{"dataset": "seven-segment displays showing three digits", "train_examples": 48750, "crop_scale_min": 0.8, "color_jitter": 0.2, "num_classes": [10, 10, 6], "arch": "swin", "norm": "layernorm", "fused_qkv": false, "residual_init": "none", "eps": 1e-08, "max_precond_dim": 1536, "epochs": 32.0, "lr_schedule": "poly", "warmup_steps": 2440}
Rows from block 5 of a small image classifier, named by matrix and row number. Rows with one number belong to one neuron. Each number is 500 + 25 x the weight over its row's rms, rounded and kept within 0 to 999. All counts start at 0. Numbers have three digits each.
After each neuron's rows are labels from the 100 images, of 14976, where the neuron reaches its highest value: "patch colour" is the nearest of a few named colours to the mean colour under the peak; "strongest on" is what is common among them. Only what is clearly more common there than usual is listed. The data: seven-segment displays showing three digits.
# fc1: MLP up (model.blocks.5.mlp.fc1.weight, 480x160), inputs 0-79
# fc2: MLP down (model.blocks.5.mlp.fc2.weight, 160x480, transposed), outputs 0-79

fc1.367:551519459483481478497512495486494495519528468490492531499516499497498522467510487493509498451525488521499516524476485469489520409514470495493512473503485468463485501510509489524507474497491472496505496491499518478519517554501536522500542479
fc2.367:462503511472480512491418510455494502453508447476476476455516512486527541531498510480480540489471502474505506439488530472510494516495520498512512493471507480519514489470480491485479497467453493489455538502497529479469472492530449505511462512
patch colour: orange
strongest on: amber glow

fc1.8:456499509485520465502467485494491502538504496512488504487500497508530543522552461527485538496505539464511563513489514507553451537467465493489510518517498503487515497539506520495483466509481481532513467517538488473485520440536451503527555457
fc2.8:496489443496502529500546501515501523495540499476527501503546529515518458512491530456530533486479512542504512526489497515495530479532536476531448532467447490474509523515486547526491511495494465444488491472487503498484488540478566476492511505
patch colour: pink
strongest on: white glow

fc1.235:486478458515506500505547522506525494481506518546477492461525505507517542494547513492526523481514439499507505477540484533561465495498464530476467446492487489527461524492502485519456495509457512496484457480481517490523506458489501473491504510
fc2.235:553488545507518488453485499508550517570499495501485468503486486489511458481479518495504480471512546521513492488473474497487537535506485486532535587502500551545472513508499528480520556528530491485527509482519461512531451503474470514501438490
patch colour: black
strongest on: the digit 7; first digit: 7; green glow

fc1.312:507451530481483542487454494501496489523519534453531494504483507462537480499513511492446521458514502546534524490513513493539483519502512492563505482502526483485504541490466510495486476493528475487471493500513503495490495528528470462498512515
fc2.312:484463474486461491489519467539497520480508475508454474491535500528477533533468470515526510498484493466505517495498490507483518512504487463478448516469510513520504494492557504537515497518494504488503466568500508489516461495434566514473524503
patch colour: grey
strongest on: dark on pale

fc1.174:495490527505504502489477536499522442555487477551472499473458510490495501537538563537490534504463503519498507466477496528482443525499461504476529509501497526508520466476492526465546470458533478510505485494536493436494495513469494475524485499
fc2.174:474549486527507502503597462526492492484482530433504509536512522480500509487450471467515525509518476474472496483508497457503501490494522471515503477488491483502487524493523487509485489512492505478509534474475515508521498476505537545464496505
patch colour: black
strongest on: the digit 7; first digit: 7; blue glow; first digit: 1

fc1.241:507502490486502510476544532507467505492494495517503511506562538509503440510478486493479471516475458465496476486503505493526495511498549456474549542519472536491516466484491487483528471491498528492488545471518494526543502468537472469522490496
fc2.241:461485462538501509532504544525517489508502481465498543475469507473495534471483530495516473504541505475505478495473491520513497518487475531481489487477497456514464514465484492478456559508503514488504487520500498454502521497465529510474502525
patch colour: blue
strongest on: blue glow

fc1.366:483528564501505510520506549455500472530509503481491480488494512520521456489501494515457459495436476503512483534471570494548490499497477503475514497553471493513501480481463517485479546467496487498457511485488491508522481507495507463521530492
fc2.366:484502487508516507531542483488451531505471529506525556517527510473504490483503500542483477461538488499470487466530469520434501448544517500498535509496464541508484481469494515500480529546540565504489528543476506496503520477491508541469484443
patch colour: blue; red
strongest on: blue glow

fc1.215:510451490478493497483529472527516516499477480543521462540505485442533492475485526471517468533486503492433494439527482497491483508508498513523502455489492503497551541468539504475534484489549498509482528474518482485491501468463534496529464484
fc2.215:497506547497504524482444456476511460514476519486512506447545516555468541515516520547496518504550482470527507472485511530512483444495453500478497543513535468510501495544541523536504515509456501482513480519480519501510483503523484453436514498
patch colour: black
strongest on: red glow; third digit: 1; third digit: 7

fc1.446:472467461490476485503489510506511474512464478502525502532546484485481474474509502454538470478503500469515485435490495506529479523470472522527476513533489501528482542500525550531527484508533528506489523526499458499512486513483506520517490506
fc2.446:505490528533481468505546492459493495496507544481459506518542534528509503461522502550490528514534489564516505491497477461476463515497507533473522480495470533456524534492501458496480562515486512523473469505515469477481532457462508501511480490
patch colour: black
strongest on: the digit 1; first digit: 1; amber glow; first digit: 7

fc1.433:492509488541522512477518512503484506494492481476508526514493480474513548501520474527452491498470535515502473462510476479572501544520529454522464472497493505495499540539454480508508477479482487511554513512461486496484528492503459515502480508
fc2.433:519525501477481462517454495485529441516514460509512486465507512501459511552512509471536494503525491454512501493486550517494486477522523561468554535502478471505526486490539518519475514497526459491516470512547487524520451539481568487494524459
patch colour: orange
strongest on: amber glow; dark on pale

fc1.395:535440495552464563496538503532534519533492521492501494484515535480553495514516510511500502500494483497524508479542489475486500518508517528473487521496506419452469468513510522502483492469509485543506461522503500504518546491472450518467465502
fc2.395:467552485485530533511508493509488517505518468474534500547490486535446538524488508516478477513513536517468450514497511507547482523495496470496505465520513526515523489496461485536449469498496524461505479504513508524524513532508537455552527533
patch colour: green
strongest on: amber glow

fc1.20:453531504485449518513485475530526498492518493503544499474527504514469558550461472511458482514486484502557495478502485485525553534495507492522475486529513481485501473514508516502503546483472503506534505522489481467491500508480458457522497528
fc2.20:529533519475485436513528521537471508528494495499489505488494468519479518515565490507483515505479536488500455530451506517475508522485498527475478500496461490468493521420504481538507472513522470510481498516477482532493484515553514452455501531
patch colour: orange
strongest on: dark on pale; amber glow

fc1.34:509505525509485494473450470499559487506496520478553475516460474459486468474508507524484493472496481516520481480469517497500541476518456482473495515500481455505499464508551514507482509458502454524527503530502501491488485475440448490458446484
fc2.34:520523532502491531505515500496469484497491506557493549491510526542504524524512446466492507534466482499517481538491515503504468506475528483528486489480479524486506519487468499502508486498490535533507496502482433508448505504499482463523513527
patch colour: pink
strongest on: white glow; third digit: 8

fc1.469:516522493491500483465496498512510551480504518522515518514553515468479509483480486538506488457498478544490497525553523490488477526507549532468500466506543512539505493495544499488507529529469524520494492526526448476508480528447500520517533478
fc2.469:497502493503492487536506502503478477494505486442485516539480473534547552512536516462505520539517492477520542486498486497541527482478467488524460492500444437458525524526452523527529451517528501500469530498514520506499531495516508499490459490
patch colour: orange
strongest on: amber glow

fc1.390:467496483492484517504451513470484521513507470486519479509516535487510516508506454519471519495498508503450440538477520470529502483464519452474483445494492541535506511468510538508488534495502487519497544481546492476550489505505528503507491528
fc2.390:481490493520492481520551434511511499486504533487533510458488501489490532499460533493539490554506502513515528518503493464516484488473527543537495538479491481501509499511515474495513517541508505506516509498523523505457525460448487481521505483
patch colour: blue; green
strongest on: blue glow

fc1.441:512540493538526473507529484463507492470494501521485509507479502523504486529469481537486460461479495495502528472490493517495534458520538501464515492508503476514472525489533477505531524494509521533525540502508465491541486505460505542506496506
fc2.441:463440482487471514482471517499492502529489516509506460540513512507522475473547516496522471534509482515479500498467513532508469557515480520512484529496450520467526484506473517526518497473479509457489454509478499494415493496529538477483507488
patch colour: brown
strongest on: amber glow; first digit: 3

fc1.301:516529494540465518513471536490485478491467543477501488479525495506524526490473474507526470523535504484466466483476488459521496495469526488526529529463485548518494499510475504475518461473465528527522488474500503473505473527541522473496478491
fc2.301:510479488465534509476553488497476493517516448562497493494456526510491478519505496516498525471441514493555505520543520537505485510559502504518502481519508496506515534492495488520522514481551476470471499507481475522481538487451487522505514519
patch colour: pink
strongest on: white glow

fc1.68:469550511532477496456523529501495490519502523505458484506462503498494464481470461531485539472564487503443483507489537519513486520491511514485500480481481496471478485540482524476493534451503499522505471463510489522540502479551505525503522476
fc2.68:523452506457517476498440482493501508460483461516504507469513526542518523515511530485521454492435514539538520489486475538532533477538492499568498499484525530504516518520482461550504509518512466501516525518477505493448482540473486493531482510
patch colour: brown
strongest on: red glow; the digit 3; first digit: 3

fc1.290:535515515507455483523552490455499499476496455507513481490512469525453467476530512511481465453521526519468504527466481519494491498509493516513507490502517531498459467511508525527454453504460487495508519515463491480499527507528475514517492482
fc2.290:490490493485522542489469529519488478503472518546511508519466494468490546508445450492493527520502494500513465504533497540482464477526497470480457457494507492489511559508480470470532552496522536494466464460526506504498488505516500491445496495
patch colour: orange
strongest on: amber glow

fc1.5:498492498494526472456556476459511494518541481474485491508504492501472441511478484502491510455501506495490517499529468481523465559486524535519526481457488503529492471499512482538496491478481485477471534503531518468507472489512496534486485534
fc2.5:519503511443449531496544508521501531480485525500543487488487513511563542485507491504535496509446481489486521469513531544480510453476431505530466500499517501516510489516476491462516473526496490527493433474518482462490494516499519457505563478
patch colour: blue
strongest on: blue glow; first digit: 2; first digit: 8

fc1.356:518491490470503540440541502468495507520468469508534522507513500524482463486531507472542517497488513495445510527505523502501497506509493502498522502546480506529472505489540527474489493506510520515498459485478482450514498488544520538523493550
fc2.356:486480503511508505546465520518550506499520527487475503515482469478486494527455488464519550498491498476488448514446540516503529505483479536515487485510502512516510545462550496486491524490510500496519512515474496538503497478524529468484478478
patch colour: blue
strongest on: blue glow

fc1.41:533496521481491472530505426513478501539493543528476503528529499468453489485536462507520492461536505469500511465501479536519542513521489484498503483473521526488471549495507472448482502535550523490500474473515523508500502487496503520518512494
fc2.41:513450503533512488487436502507546504472524501520484514468485454538501526534497519467530522532517499540489467490498506499473506468474472518524500544520488466528474502488485509521530541451500475503518511510501465508526497479516473463529492479
patch colour: green
strongest on: the digit 3; green glow; second digit: 3

fc1.248:518478504465504543468486483517502527478545457464557484525516518504468530503496517494542554483481495510512505505464521448514540477522507494498499534526514477474575486530465512502504503504500520503492473511532464510453492478490490494518526482
fc2.248:510517453497484483538502480521464478499505494531436501450488490507504508507557479484446435507500479514523521453497483502517495535501468480462536473483458563548449488487503472479530515526497492454507482508502505441489486472500521530484480495
patch colour: green
strongest on: amber glow; green glow

fc1.406:512471490531489521505507510532496513450502487498463510502492500509469508442476477511494493505502458517506477495467551480549494527461494517532532502507507525513510487523510474516506524500484539487499532503534546536535489474505525503511532517
fc2.406:509534507479480472488501524460475485504509505508505548458505482484553483503498527465495544497475544495477502513498465502432521493485540504478489477491503442478468522469524484467492486508499457514495465459479525500494525529491496505541462474
patch colour: red
strongest on: red glow

fc1.80:494527538493481480474491481492466545463494525471521530498506450517552525492469505503532489494462505504502512469497484503515560511493534474499516481449532504510501526499534493530531543505480507511466513509531489538521493531513453468493471502
fc2.80:539494520541511501479526475462509459514493515529486466518494519484488461472483467508521524522500519514486496554461507486479483425517522547461497492554515504491506521522541508493490499475514510471524474504476518530513515412490500540506501512
patch colour: grey
strongest on: dark on pale

fc1.266:523496496496493495506511494492514503486552529529517483507493464483502544470549477504483534501522468477520496478454471525488474529527450456491518531489489486515478495480505520536491453508549551497520464492529470481502498458500472464519544514
fc2.266:538552513524509524466492491521526424545472504514488501499493518468512444528500515510493520504506494521486483459530512493499471497499553519496534506540514547507482529518518476450491572471474506513520515488453468555522504484477486510448468514
patch colour: green
strongest on: second digit: 1; green glow

fc1.145:512501471473460493481553517502506528512480507530427475535505545498516505470508484521502502496514492470532502453483515519517515505552480489511508499460479542515531498425538488487493495506489513503514505477456479447516513467509514464507457458
fc2.145:498492530492520455508503476530528439488514510457527525496564496539484527497505538478513511474509516513486503483510499474532447531422494514502489498543509492506477551555494514563481497513511484511491457503480479508467464503452473536511512492
patch colour: brown; black
strongest on: amber glow

fc1.182:469502472509497537462479534535486514487524496526466481502501499492518486549466485529498510532442495514510513503480476497498467492481499506505491446485479474512545502499479546471491499496532566531453508493480530513511488534528582513541443480
fc2.182:537492499484517445539481489484488506484472473496490503481511484536457511502552505484494499488518518480504521478488538477527540473494539482476510526469469539493464475496493499501510505548493455469535481528530483491509487482491456512478540478
patch colour: brown
strongest on: red glow; second digit: 5

fc1.46:467472503512498510498476513464462488514504415485499508522529479510504512510471510521494491520498506487468529543471538512498472504485504522534517482505504520482552516482533510495523465504521528448482471440508515479505496483557526516576544511
fc2.46:532502456479516514508503463515509545501484572498478507472483560473475443527546511495493549518448502466528499471533498479508533486481498468492481514449505469510463503515511502537477479516489463511531514500489499482505515508483484481407498486
patch colour: pink
strongest on: white glow

fc1.160:507527538521505513478559518476448462509483497512489500509542512486456465463508496477500507478509530510503504509543501516500452525489507532543499511502500515512532490480488520460450457497500524503484502478541451472478523550520502483488562483
fc2.160:493522493459454562491496519494523539487499473554499516504484489478506538510456491488551500561484471503478534496489499498474494527506458488509488507499482500487471473539494507499528489515485491550473533486496541532508501492528512498505487511
patch colour: blue
strongest on: blue glow; the digit 6; first digit: 6; first digit: 8

fc1.428:457499530458491519478490467542523488498504483533497554511518489457509499452500536458471496522501528506517510551482492506492497519477497492502481513502473499495461465474516526487439492474502530458497539497523511518504511511530490473508497469
fc2.428:579470448513514495498497528495468549512511495459488478493504482521492490505497423544554509486528488501497500471504507477517518492505502500518547528502491515526541528489498492464525528537495455553480483512481474498506502461471542536507517508
patch colour: red
strongest on: red glow

fc1.353:515528499551463462517536556497482537488496513510454470519527504502482493469507518500498495454473507488475510511543504461494491544483477516515486497513476510480490535507496506483474484499487467470476475448510531514499457473535528454494501452
fc2.353:476453495453525498473479451507567460469514514526531490500484523492502448498478515512485488505534524522493509482500485513540493471542510474473492503520484522498522489491508497520502498468469525523545564521484459463476519525438469546478491503
patch colour: brown
strongest on: amber glow; first digit: 3; first digit: 7

fc1.448:465548489541519467516521538481510494445491476515522506490532474501506498535511493466463514521504497480512528479512510507506468484512500506520468513491508482526481473487490508521511483511505522488515533506527491514465510514543522470465536512
fc2.448:529508535485493533468496480522509493566520487504532507546521482502536489436506487521523482488501511500504501506488472492521512492509508498479512498491488501463494500492526482507523511498446457531499451487498521458546516514505470549522516476
patch colour: orange
strongest on: amber glow

fc1.112:506532559475516504538537504548479480492478479536532484453499493503539520481522471485482481512520496501531526506514518515512495470521541501513498499492467549517514511535504486486510513517470476464438489515496466496523520533518524527469510518
fc2.112:538513482482493495531476485505527496505517497466539542537530468530482455533452503526523459486477512540486471509514476485498474501528462503497484519536496462443487498475475504502469509491500544528504519536491496509476511524484466508507466514
patch colour: grey
strongest on: dark on pale

fc1.51:510505485548540462522497515509443474507472529553492494523502459506510486470486550481511475495501483549540477486537489484504507511483517477520468520547505535494467498510538516477489542469496471482487528528537502503495495482529507522527492502
fc2.51:481497507474488505456496499513546483477532500474510498486511501467466511507479492492474507486506508454488512500490493546509483499524508514500504500473510453512543527467501476520495488525483509547519435477478499468509490495470489506504504503
patch colour: brown
strongest on: amber glow; second digit: 1

fc1.21:501481499525521465526500522497491550508497543500462462485497502451490469513457491512522506480488531506473492481516495517503482463527514493488541560507473513490443493494491472523511512468490482526479493511505495513484458494539529461473489474
fc2.21:482482516472470540462499484520481507485513471490542520559497500516507553537532514479458489511492478512554477520508494482456513515512518542507453431470500517492547502483515521485528485517521496484508496511505483473500542553483503539534509520
patch colour: orange
strongest on: amber glow

fc1.302:472500476460505515493533472485527462482518511522461526485532498471505493468505512542479445546495493525495482463477496507488476489499557483487517526477543500475486520515446473509520538544496510502516437533503504523457492537525498448506521537
fc2.302:505512506540490490524492516505493507502500495475513487472487487543534496540465506488509514484479500460495500553503510503490486525532443512505537493573473517514528514496492482523468515468527509493489540480545532498519496450496536504524505467
patch colour: brown
strongest on: amber glow

fc1.36:474490524442448509536546533486530496538463489504491484482518508479516492494461473493497473504460523500501510529462509472504531496459507481493491457501505491512488508478463496546465537510494473511494515509527532487515508525529466486497556449
fc2.36:527518474531490472460481494470430483497557529507520551511502517531473474488513502481516518508530507519499480493543539501496466493540517539487510514515503526483489504510517501462504486484500504456517532474494510512480537473495532527498473529
patch colour: blue
strongest on: dark on pale

fc1.268:490466470495514527527494535491464479451494528545447518490476536499461499560484535517450522508498498453481518474536464488520471493526527497462454500471499511499478498549479538507516483467534513492478477490519492503493501492529576506495498500
fc2.268:487498510526498497483494487497489532495476510538480469524471518523515502526549489443492528491491533570487513519498516503519493475480487461529480517490478527480545468442482513475498482487505458495513513538464489492456500545485480523505533486
patch colour: blue
strongest on: white glow; blue glow; first digit: 9

fc1.239:433531486496442466518493527469537489471519507493505492543483527486475460452469519496499512477464502497494495507504448479552458493534483558530495471489533513464476494504508514472474518500501461490519482518460476491480469534480574493500467514
fc2.239:517471556524525551485514528482471501513490471514490486464485489509522516508525524488519538494514500520493539491516547499478567468493528463504510523491505506533521508470461474505529468484531549501486510479540453481493496492526449516523522454
patch colour: orange; red
strongest on: amber glow; second digit: 6

fc1.349:440498488486508498491526512527530472507515493547543525524515507433484477509503534483501496503521474452490503508461546494476526514502536514495507502490515483549532477521484551540488563513476501496502534487573477508487472509514486483518479498
fc2.349:540490496507483487493515495474499521518510512441460511464512523546497503461473477519520481519497531542502478503502505495506443522486469495512512501550488534512474526485498453464516500493527492515503485538432541491504532509491519503479523492
patch colour: black
strongest on: green glow

fc1.138:502551482489471480502530470473532453508512492500489481468548495494574529479500477504505509484485492503505517464505524511525473508473482465518501474496525457463504499515549475515465473502542475529496462508555448502461509493518584495521502532
fc2.138:506513499495491491531477502535479514501499469508523557498498519536526503509555507482474487533493535526461507496482512532488506479567510476507463498507445500516515514498453502513492428472469473467508509488502535516459484522494465503476534502
patch colour: blue
strongest on: dark on pale; blue glow

fc1.476:482505544510531500473553495519507436512493467416531485501485549522513528482477502510506457480489517472507507482470536492506530524528524531484520527493505463482474501504479495504511483531439531489482486485497497490535504513503480469518507459
fc2.476:445506468499511504539478493506518564551538481538491550499492476476490488528529493507494509557497476505513470513499465496484482487485545474473473456538472507519519449487543504493486520498541511490527521482488533506516520513504514494469463532
patch colour: orange; blue
strongest on: amber glow

fc1.402:493497502474461474538504461531497496501473466542494502503523514502527554501521474521467525500488518487545497520502513451550500523507508545507469507443474446524534488488518547509511487524461475482515484520547481448470483505463483489493516491
fc2.402:463417470493479512520460499491463521454502515444509517495518488496499540522535509496523507464465511501530484504460482488504521529502476476499495477498521506492513557471515472508528473499500481494485512511516504488490515493534525482482510493
patch colour: orange
strongest on: amber glow

fc1.261:550455483505455479486478480499497477461516508510486481512496544504503518545503543515531502497503449483512527509494469492500465492539516461505517459450481455559474461500466481501507527460523522461491473490524526495448494463453468480492528526
fc2.261:475528519509522530534511518527475557479481505522470509517520449512527530484472499455489467516503513520522472465528489481527508473493472495487472503513520541483533488511527495480468523510487492517510484485462518507540506477518505501479494499
patch colour: green
strongest on: the digit 5; second digit: 5; first digit: 5